config.toml
dataset = "short made-up English sentences, spoken by a formant synthesiser in many voices"
activation = "prelu"
kernel_size = 3
wave_channels = 96
rnn_width = 192
rnn = "lstm"
lr = 0.0013
batch_size = 64
lr_schedule = "cosine"
weight_decay = 0.4
Rows from block 4 of a small CTC audio transcriber, named by matrix and row number. Each number is 500 + 25 x the weight over its row's rms, rounded and kept within 0 to 999. All counts start at 0. Numbers have three digits each.
Before each channel's rows are labels from the 100 clips, of 14976, where the channel reaches its highest value: "responds to" is what is common among them. Only what is clearly more common there than usual is listed. The data: short made-up English sentences, spoken by a formant synthesiser in many voices.
# conv: width-3 conv (model.blocks.4.conv.weight, 240x192x3, standardized in use, each kernel summed), inputs 0-47

responds to: sentence kind: question; number of words: 4; /u/; "who"
conv.70:505500505513483492483490486443489491504527490515470480528517508494499470524496511508534533512492544453533527495502508504506492513494485518506474

responds to: /aɪ/; number of words: 4; /m/; "my"
conv.106:512494468565483477531486490521498494493479501512512527449529505475540514506503498460510475458525436479516506508450524536519503527522507455501513

responds to: /k/; number of words: 4; reverberation
conv.23:481505523485513551533504477521477506526497477534495532499489491455495435502462515519511499515499557472546515477505516524504538501527491526512508

responds to: /u/; "who"
conv.56:504481529470567520501463504522480518517479519524538509555514521526484484514462501533510528549495452537501496494529471533498470538499543525477507

responds to: /aɪ/; sentence kind: request; "find"
conv.130:527528492479503508513502514519541515520472470473500532522500504509513485468480510514510482510471472494490486484475510546538486490509478482504508

responds to: reverberation; "is"; "where"
conv.199:530510523497453557474504481504506513517508521467525471512495501545504563480471510470487460468510542497489477475472485492472508508530519479518448

responds to: voice: child-like voice; muffled (low-pass)
conv.154:519452489494464524480562470498524522498514494466487492527487491518515518530508537497484500539458460486521524508469465546487511520534495481485505

responds to: /ʃ/; "who"
conv.45:516489483526567474526499508481483511575491510523510538522493498489509487491497543465504538541474461456504519545454523547522519521538469531512515

responds to: /aɪ/; number of words: 4; "my"; muffled (low-pass)
conv.49:465503483545515535464472516469461514530486509487509485506463497454482503506464478512503525483474467489463490459481473517511465460464485467514525

responds to: "who"; number of words: 3
conv.203:486460461519451470483442522484505478494514515507498503462499465480481512518454519497482489460494514520466480483477496468504515470518508520501461

responds to: "who"
conv.143:537494484481484487455468493461469507523531453487472485524518541508482498497500544467538461490472476506454499475499496534469521504505514479510523

responds to: /æ/; number of words: 4; "that"; number of words: 3
conv.16:518479487525456492485467525457398505551466552505493472488492519487492483510454500441478513456478488497483514505493542500556517482512516469509497

responds to: number of words: 4; reverberation; sentence kind: question; "is"
conv.224:485509500537473478533477471511486510517524500472496537501520505458482474480502501504505469516554515520480458487552488498508472521521477474455467

responds to: /ʃ/; sentence kind: request; "me"; "show"
conv.124:486487484481498478520488528467525503498486455499511484478474513516522528486564496505504519483492464528504532516527511509441480512551509467512528

responds to: number of words: 4; sentence kind: request; "who"
conv.237:492494502487530492527500485510473477480496489474519497478468481470464530532537499491501516507507455542527517528503481503515536529526512521466492

responds to: number of words: 3; muffled (low-pass)
conv.103:519512470501498514547505471518499511488493534482519475514491521450525550474511510501509546527521454545514555480475490471552477476487499478475561

responds to: /ɑ/; "who"
conv.190:514526498495501477473507464458455480505486512518478505541493484493546496518475501506516492515537467436524514525509508497495498553469463486485520

responds to: /aɪ/; "my"; sentence kind: request; "find"
conv.123:568547502492464493464523458519512550530528449495512447532515510504492512485479460474478503507551498487510491495458472484525500518473533499509511

responds to: number of words: 3
conv.68:525485492490480523508510502538516507491486501484496521520513502493508474486507462511467486497515523524476490490465517482515522485496458491523509

responds to: /ʃ/; sentence kind: request; "show"; "shoe"
conv.180:511484456501535488511485505504452527495496525493515506524544509453478500505480494493517540507489503513439458547483463540473470509476481497503498

responds to: number of words: 4
conv.214:516484501524535474501487510530465480474486465498440476478474542532514539498505516495471537487486556484510510453493515472473496557481509507518487

responds to: /ŋ/; number of words: 3; "sang"
conv.230:476443485449453496529482495481499506502514498479475497497525475518498546505483460474489539490475504478505503473491448488497500504513504512511490

responds to: number of words: 3
conv.210:538483496506475505497448502470497488507473496490432521469544504520470470488495492528485478494476508499489504445491545508497526492478475483509475

responds to: reverberation; "who"
conv.65:513505483531490508513513539471469505523538543491483504502528474503512512521530518489493469471444486470519488543506479500487510482525457496513530

responds to: number of words: 3
conv.83:521514522509504514450465516505493507479487523523457539538494502523516474525523537519528500500510521497468502523550506486525520507461524478513449

responds to: /aɪ/; /m/; number of words: 4; "my"
conv.161:536512529553498515481537472506544498502460508474499499511485535514529508481503496476482495549532502541488501541495503499529494470497501472518463

responds to: number of words: 4; sentence kind: question; /u/; "who"
conv.52:505434487483491540516472499513498502552506514545456537557486482507505542514547467501525506498501531505485488503487502487519503464470538496515504

responds to: "where"; "is"; number of words: 3
conv.148:474511489503487441450514485495490511490509459538507526492481499509525484458499544509516476511528507474487523544462532517467479530487531537482535

responds to: /k/; /u/; "who"; /ʊ/
conv.192:470494517496499561502459509525477490506499493462517502514468513493532473469533465523508500484482503497502527520438464536521569460527475463490522

responds to: /ʃ/; sentence kind: request; "me"; "show"
conv.4:517535490504515513488500496483508491534528501482550474527493477469469508500487478522508551514512521489498511544434448498522510511515504510506491

responds to: /m/; "my"
conv.155:502522471539497517496517496475532447484540499527466470486528514525474516495496525502498505507518521553489487495465496447480530507523488566495497

responds to: /æ/; number of words: 4; "that"
conv.200:516509483512478518466527541479479540492496520495425487479478523504484469517529576501462477509507502518489496509498509517487524507509492487507519

responds to: /aɪ/; /m/; number of words: 4; "my"
conv.100:473508500472552489514500469508482526490547468476500520459511470503528507500480468508470539464488495491501439526544517542492498460498457475494495

responds to: /k/; muffled (low-pass)
conv.35:521481518473486502451524518448552519497462480491513519521544455456509447536495510492556503507522561433538462520466499518518472498465489487511474

responds to: muffled (low-pass); "who"
conv.13:513509474504511452485478460481470479525494518514466495495474470502501496509461493485474502517536465475508478477500491521506505552510497490509494

responds to: /u/; "who"; /ʊ/; "pushed"
conv.6:511502478477523521482514455497450542471503533512504499595493504504474483468495514482507551548512475484492488485482491537544511498523478483474486

responds to: muffled (low-pass); number of words: 3; "he"
conv.222:460472469474471533467441507484475534513510546454428467476470475513489470506491463468473550485474518503507488513514475464520476530496493485483497

responds to: /u/; number of words: 4; sentence kind: question; "who"
conv.17:470477479479523523510497493459475532528479520518478552546453462533535475496515516509500552477459508509466498493493496506490489461500522491520484

responds to: "where"; /ŋ/
conv.20:526500508485526517479509483449464568476470492506479488512532470507526506503493495516518514494473446486549531520519536532521513511532506488489519

responds to: /ŋ/
conv.15:544471498467503510496528522484506527518520505505523532471505515464473502531511507535483501452494512520513491510516502498492483501484506505491553

responds to: reverberation
conv.60:496535489510494455458558481507504502490519462517530475529455559517471520478457465499495479490517507512503502491462528498489485481501456514491501

responds to: sentence kind: request; "find"; number of words: 3
conv.233:546467462506482513466443497487519477508523512509489514458466444517478500524507513482454492537459507492491531532485510511479506521519503490494492

responds to: /ʃ/; "shoe"; "she"; "me"
conv.48:519461495476475498496519497547494511483505523513481441461528507449512515500531455507499520476491473458543524515480507476493519488498547538471494

responds to: /ð/; "that"; "who"
conv.153:528490475493479489528510493486545539510480513523485519509508487493501498474508513497508477536533484547524502503463488519507494541520532499491461

responds to: /u/; sentence kind: question; "who"
conv.110:514528464468509485495555496504491490555474519499536449508521495483475481483496475508470442451506494502509495526496502524520542464514424476527483

responds to: /ŋ/; "sang"
conv.96:482506493471463471509484513514481484462515511547506534540534478469483507488464500504535487484534468520539500518431465503501520499460463469490483

responds to: number of words: 4
conv.227:490515509478471520456549527465476483513520562520489489475501470472511516464466480485504483513527514538446498492501476496505488452520488489509520

responds to: number of words: 4; "is"
conv.94:518530472471550484542481475526520524446520503459472481495502514492507540498513443487485513544499531482534487494485466448475485482475512454525531

responds to: /æ/; number of words: 3
conv.116:517498465494506512462495468530521512519500484481467526522482456488461490508506525504493493473536492507517447493511516491493498492500451503497514

responds to: /æ/; number of words: 3; "he"
conv.195:478464479484499484523507495508473497520502466500465510489508530467503486501497462557506558494580460505532487505490500509469466508482498551522483

responds to: reverberation; number of words: 4; "who"
conv.64:476534548518488510549500498541558474536492520532542484529507495453495487529516499505514499501458517539530488499491520507503502519518514490472536

responds to: reverberation; number of words: 4; sentence kind: question; "where"
conv.51:536460458494564499488542504505518512504529483510484501502504449496474518437491470484481523521517479504430528510453424545508488512491497521511521

responds to: number of words: 3
conv.93:499503462527463528492485567456474489473430507536476454522504508467483481517526524497525456491537486490475462480488516478529477471511510471484537

responds to: voice: child-like voice; "who"; number of words: 3
conv.223:487466472474507497467463477485505492462481506511528515467495514524536480483489483454504515471499573507535505490565494449521511479489490455483517

responds to: /aɪ/; number of words: 4; /m/; "my"
conv.57:519520495488496510461535480466465478549491479484518486480488496492492465466493520491521510506521471526554495487488514493518508524533490497517530

responds to: /ð/; number of words: 4; "this"; sentence kind: question
conv.162:462470469498513462540489493506504512457480513495499515498517436531496494520466482458474498533505484513506481494522455535507508464470474494520526

responds to: /z/; number of words: 4; sentence kind: question; "where"
conv.61:471489466509527517491507481534511476466454545529497519531518534485468502503484510512494497517518480516479457502510497498546486530500495506542519

responds to: /ʃ/; sentence kind: request; "me"; "show"
conv.3:539506482516478456498502446481443494506536520478536502516514541522510499504485519493517545525533533504516488520500528488491541532519479542551496

responds to: /æ/; number of words: 4; sentence kind: question; "that"
conv.33:545509478521521521520573481507484532477530505499513528509515476517514507483478508479518490527453520566472514495522492459505502489492457524486493

responds to: /ʃ/; "she"; "me"; "show"
conv.228:495509516479517530522547506491518507501519539509516516476487536588520488497488544500510502452484525461488537507551479515492496477499497515466527

responds to: number of words: 4
conv.159:511490474470498526509479490529430493490505501543508489498514475537497456505520495527479480522459504512501466470502464510505474519518517518505540

responds to: number of words: 3
conv.113:484485439482491482492502475510492529469477490568515531456493559514488495474523494542499485488527535475536510507508497471468502535495557496454509

responds to: /z/; number of words: 4; sentence kind: question; "is"
conv.44:462516476506497496488468486471533463459501535514517502485463494517458477479509513539427498503519524473516511518520478546505515505463528492466501

responds to: /ɑ/; muffled (low-pass)
conv.187:471479438497512471505467478496452497510511499555484501490501476483492542493507530552491510494503466508470481514512521499510537512499437561491472

responds to: /æ/; number of words: 4; sentence kind: question; "that"
conv.22:529450517537508508505512476509497573506532510511496495536509519468503483467514511520496546541505506526494533491466470515494542466551474466501489

responds to: number of words: 3
conv.120:487516482486511454487517519485488527522496485502498506520470455481472465475510488465512483503520472499534500521504501482492490492443533513552498

responds to: /k/; "who"
conv.108:526529518508514495431491505467527436522534548490516555505526466496458499534462500484527533520496523507497482517474501530518497512545478537511539

responds to: /k/; number of words: 4; sentence kind: request; "take"
conv.95:457512524467468516500501487525521491473506510483492518528467496517489474456510498458422506501520540519512523496519534503488489474530486480455482

responds to: /k/; number of words: 4
conv.8:491529498522507519533458469503525493510467510490519468520459491495523548494500506469469537558530505511512512545494528502508504495524503468472481

responds to: sentence kind: question; number of words: 4; "where"
conv.173:498503510507482489517470473525524470524505466538493508547515471478494472454527469497463490520475459564513511509522526524507471456521475520494544